From a checkpoint of a small image FSQ autoencoder: encoder arch nf_resnet, trained on pictures of board games with random positions, seen at a slant.
Rows from block 8 of the encoder of a small image FSQ autoencoder, named by matrix and row number. Rows with one number belong to one channel. Each number is 128 + 32 x the weight over its row's rms, rounded and kept within 0 to 255. All counts start at 0. Numbers have three digits each. After the name is the row's rms in percent of the matrix's.
After each channel's rows are labels from the 100 images, of 14976, where the channel reaches its highest value: "colour at peak" is the nearest of a few named colours to the mean colour under the peak. Only what is clearly more common there than usual is listed. The data: pictures of board games with random positions, seen at a slant.
# convs0: first 3x3 conv (encoder.blocks.8.convs.0.weight, 256x256x3x3, standardized in use, each kernel summed), inputs 43-85
# convs1: second 3x3 conv (encoder.blocks.8.convs.1.weight, 256x256x3x3, standardized in use, transposed, each kernel summed), outputs 43-85

convs0.35 136:185127173114140128143133130133072089163134123125104157117139137139140122145106073113120108112189118100087139139218086091141162148
convs1.35 117:129103162142118095111118123147111071145153102138114151138114132131118136169154152158092141064140075118151091210099107098119117124
colour at peak: green

convs0.185 097:111154065139143195093157077143133142109081165115098145180066101066106196133178099074117181109056150155096099148082139179079162103
convs1.185 084:125169113091122135223117186120102189176123130113100077184122120109108122142152138144144146153156151115119188139128169150158132173
colour at peak: pink

convs0.196 108:111084115155121178139131097172000145123122106097127096177115125102133165088106153091154155171140148143121077107135153156115142146
convs1.196 096:138094081118178085124100151167161129163140168152164117122120123181124149133102125092131163136105145125190097179096161152118119147
colour at peak: brown

convs0.225 110:145129055145130138115132141227108171114115152160098117041118098077110169132134165117142179124101097216147127127130209109070128094
convs1.225 096:130117130110139150106123159094161080094161117129161116129099156112153063120136152092139052075113105135174118087153122081091141173
colour at peak: grey

convs0.114 083:125176058156116153061162079186066116152148094169141122186165095083121180147077131188122153120105167167175121075146144177127127102
convs1.114 103:104123154092153100163134155158121105199116211093179092125105119118127150131152115154105163127147096115113081085111159177087202154
colour at peak: pink

convs0.155 112:117115105115144247131084192110026121107147154125134153115055102093164141100137126125131087055089163156141109169178112169131096117
convs1.155 099:121174115150117168149181135121083089103069129155144131146115116183141136118169094168105110173131113145142131129177136176175106143
colour at peak: pink

convs0.94 091:167144175155139128132195126132000142110115083141130086168126144155126122135092096111181095121141148068146137064158193125086135182
convs1.94 085:157156194123151117136094119145124126111144133145196112163127174081151193152105117139132154091149085191088113109077120094135098110
colour at peak: green; black

convs0.23 103:114123101087107129122146153116212077097132146151116097069165089161048130125110085106125125171138088114144165121130125211093129102
convs1.23 102:122130156173141207126175120176164107055186055152116143065180122115151093132094182115152148152093153122158169137129135152157109120
colour at peak: grey

convs0.179 108:132113180167122174112109109122089105137091203155134129060153108074204096101123133111169120090109145153148157126172113053111103115
convs1.179 112:140163130085176082166111137096127046105103139159112127164168111070185153141098118112110170132118125089181137170130124145117127127
colour at peak: black

convs0.97 085:177103075149121102133093150201157123140094150172112110152129125126137090141101156152119082094114132154100128090129169158094130154
convs1.97 085:155139139157117239131139198120141121126132198097146116088181128099101090140115116114165105155133094136156170106107145110193163129
colour at peak: white

convs0.245 135:131118136140118155138145054145115107125129168072134089123096151154229195121107143091134184090115163075144134154063120128086137180
convs1.245 141:119113083114146106155090115109132126107136105100096175123085116126102160110133098126136162107117191133098152102153093081120158105
colour at peak: blue

convs0.242 096:100150154111133138133132140133042083131084153137140120106117113093148143116126106096117082111146149093121166146189109110130098126
convs1.242 121:175147115101161044113142127121111109084128151181134113144163119040157136151119218120165103156116124123153199089162138208103118112
colour at peak: black

convs0.230 108:148060181130138027116107060074046106082147136084160160137129137102111148113069083115120157121092159202120132149229158092151145119
convs1.230 123:146093169123136190149115140113175079125096113141125099137146128134145111097108093089106099127093188103112123103167116155116092088
colour at peak: green

convs0.47 164:100131177095135187104102133127005118160116102137121095123105141113175112147146116092114115103123139079142119141185084104155134137
convs1.47 144:157104121167126132132165121133127104110105156173144154061167145159172113179129147145104138142125134099157160107236109189095183140
colour at peak: black; green

convs0.56 129:168097075123084246108143084089074123132124143131098142148112142129181166115163205090138169100117079140126101103179181109085100089
convs1.56 119:098121173086181174149091152094112101162154077151159109174043162057131144127086113144091144122185167089160118154125159121098121172
colour at peak: white

convs0.63 115:078135140131163060127042138193053099103156121131112124180097131151144171116148137150110105099130193126107135116188112150078113093
convs1.63 095:115189154144119107119154142114165139097087142118185104106128111115168110144165121104135118165149112117100136075182153133180136176
colour at peak: white

convs0.100 075:098137140108106088086119079085125131127161138117139122157104123154167115078115105140059138172161131166072089081163092100126124158
convs1.100 081:205134163166163134107140123131175129117115160140122105129109130174134091097116121130166140149106086122100164175174135129149087068
colour at peak: pink

convs0.116 092:132133195122136123132140103102158110156108132102168171133133136139140149134118144161145143141146115138087165116126073121135091170
convs1.116 080:138169095128121097132136149141141112155114124094105163130152134113115139162123145108142162145139100122165179202032158156172152123
colour at peak: grey

convs0.72 086:137174133114152130120157126182068111109168107162120164147130139106143183126120120095161074132150166170148087133169148104140163137
convs1.72 081:150206143139069156156140173154105087108129120091137080110162151170131114131141077159130088125084147153115134161087110125172203141
colour at peak: grey

convs0.180 090:189114113137088125110131141136138138162129128100135146052116093130145154104147175130044145067111162120217142152148113121136153134
convs1.180 083:108128140087130188158099120127063149138128151141162098126107096076117186145118099061135134176099149141187172118202136132107150086
colour at peak: pink

convs0.30 084:118127092118102140148117143103138135142121110136143146181162106093174133162121117168112071115163217092115132157109130126091102092
convs1.30 080:104147080169088137137110138155108151102141138122095132105089067101096176106126172091135132093119104079152144204183126113183100133
colour at peak: grey

convs0.234 093:138138096122143212148097146170120135110071142154118137046159084135103167179148150110180088108096120075155143073159149180106155129
convs1.234 081:090152118164051209161151116141107069037173025134048126143156088116131107069156126135104125150143101155041178142131089094097101131
colour at peak: grey

convs0.210 103:151082041142081197161133124108200097111145136144100145098105098163159113112135137139109195113149142179111128121138120117124162130
convs1.210 105:129107116093159073122130078120120218095161104161120109170131159125134138112130130083133163079039141121132151152119122138106161145
colour at peak: green

convs0.3 094:083127194121161095130088140136060159103139143119135150192144155080102099108201140102119089096093152088140160124155135115133117168
convs1.3 099:108127070096134124140133187171147154118144187147187089176093140137132149145111129128114167120150174127166105123113117125159139140
colour at peak: white; pink

convs0.226 107:103147111135117044100122118119148160119114117168100125112169123124126195094131101087166160171140177164122124115112101080111117106
convs1.226 135:140075104078110197145160070178100221065153109143162131078114179137116112154190175146130134097132168117147117107177114145110137108
colour at peak: black

convs0.26 081:148137066119115173097124123143026159153126126133148128091158126156054114115085117135073112136134113182088183188065124165138085060
convs1.26 090:123079146134120075134116126108148064094147095136095116117149128091147089106114191143170138110150201119111061106151135099129148158
colour at peak: pink

convs0.103 079:142099181137157158125177121085000109106080151117088150091136109170114142084117159164094089143158146118172089121115176082106131159
convs1.103 094:128127129110158156081124097150204056145179102138131100141148107101140083100109108098106113094111107103140139143162079084148122007
colour at peak: pink

convs0.87 115:143146131113119196122151154160000126154144067132117121159117143112141117128174080207131130129146104140114166117101103146108066157
convs1.87 099:135135164120166046116119094090143091157143165152145132116147080131135110149139128109133177167164128176147112141098116113130170189
colour at peak: green

convs0.127 114:156115127118082120085111156174147139125100140171111121131144141063150153122104123151105099125083136154177135125112104146154123120
convs1.127 130:151088096125116153149145073205094193083142154146123136097172126160126098154173105160134098140108124149120150089094143122128197116
colour at peak: green

convs0.36 106:175141165075075165132161099239099080082147142162126111149132174132101146128133162128088149088177084096188131141099102141124128109
convs1.36 108:088152104151123157136126123115102136195106080153109123120131160166133144146164070089189094075102138143150173149113090123107124130
colour at peak: grey

convs0.12 117:128108141129109109120157145103148122138062148107125140119152156118122125152120153070146156126127119104145120124086165100105111171
convs1.12 114:107092190027130140141124097134132201077143104149118123096147165081127088145121093067127160084150140119126136114165116174099156096
colour at peak: green

convs0.69 080:157131145085156150134077100162092146149112114114167130120131185071047138129139127093126145104111113098099118121123108135146104133
convs1.69 083:171131106098115119126130152134117067115089087110147118155147126124161130160118189120152075166110178146135149125120151188114075161
colour at peak: black

convs0.79 101:096147143152154107108197149154069110145152124095125166182193176073081113122158119115170156053122110107131188084172102138189089125
convs1.79 105:172159168103129137115095139114111101126149181120111108124164127146162167150134143164122175147148060164059208100136142151078096138
colour at peak: black; brown

convs0.154 094:122136196141148149126108124120080099148109074097145151085088133107107151137151163127084095077148174136128069070093166093180104181
convs1.154 088:104115094152051179092143190095156123104091151180123116196135147145105129114155113120199123143056129097180104135130141122158084099
colour at peak: pink

convs0.227 121:156153125144067108098134098082168123130140121128127119161140151163110123145120118151141144147137114151094154132131133104105173213
convs1.227 144:134167125075141161121137036168054255126144098111150143132099153130092120119156140110121112122126107140124120125095121113123164075
colour at peak: grey

convs0.164 104:149119181123102180143155130075131144114155140124102120163135135107100098148167077119101165112118129112053159061101104120153146169
convs1.164 095:142140049158148126108128094199139157110077094133157132159120167132144133153122172201122158156166104158160152121108192207147101126
colour at peak: black

convs0.80 117:168155128114134144114077161124182051143040097108130113120111141125169177115170137129109086085100138146174128140105147130053161129
convs1.80 101:125170131171154100200140188183070152181125168124115135151154082104101146144143137146188088147145104110212110153123090081188110126
colour at peak: grey

convs0.198 106:150106145101135151139067116113192127135085151097154093120117144112102113182168104073169114088105157135126134120144123207140122182
convs1.198 116:099165131188115126150173132136114137151106138161167105104185136093154108135105171122137148174156070174115146068184164178127149161
colour at peak: black

convs0.235 114:190102143132105104146127132112139099128143129155095141144156146157195113101105128128139142130169155099165080151195069110105158139
convs1.235 097:076131133106133092121085149155143125210212185070131127064104132108102122108123151125087112099101066139082116191133093065099111101
colour at peak: green

convs0.95 103:096086088121094143180123114100081140100146137129158069138156150105080137131135117107133131096171123190131158083209112121112138121
convs1.95 086:116107120067163088165157133086126104089111110130141104125138059118098195137110127070115115164111156105168110143081164124125108154
colour at peak: grey

convs0.10 099:140178187148159189146133121215013097154128122143102136088161155149150164109156019132148085118154124160138107161061053162108133127
convs1.10 102:065117147119135023144126143120163102181146153143092110103112126151158099148148141158139126147117190170164131097147094097163119201
colour at peak: green

convs0.119 066:111137137121144113127192079117126181069133141133124116093197099125062082088109145107135166135133163145101140101129170131197084145
convs1.119 083:121152120096126110107132110101202076133125149092135156134113120062146107102120119115142107089158120169102109138129066179069096080
colour at peak: grey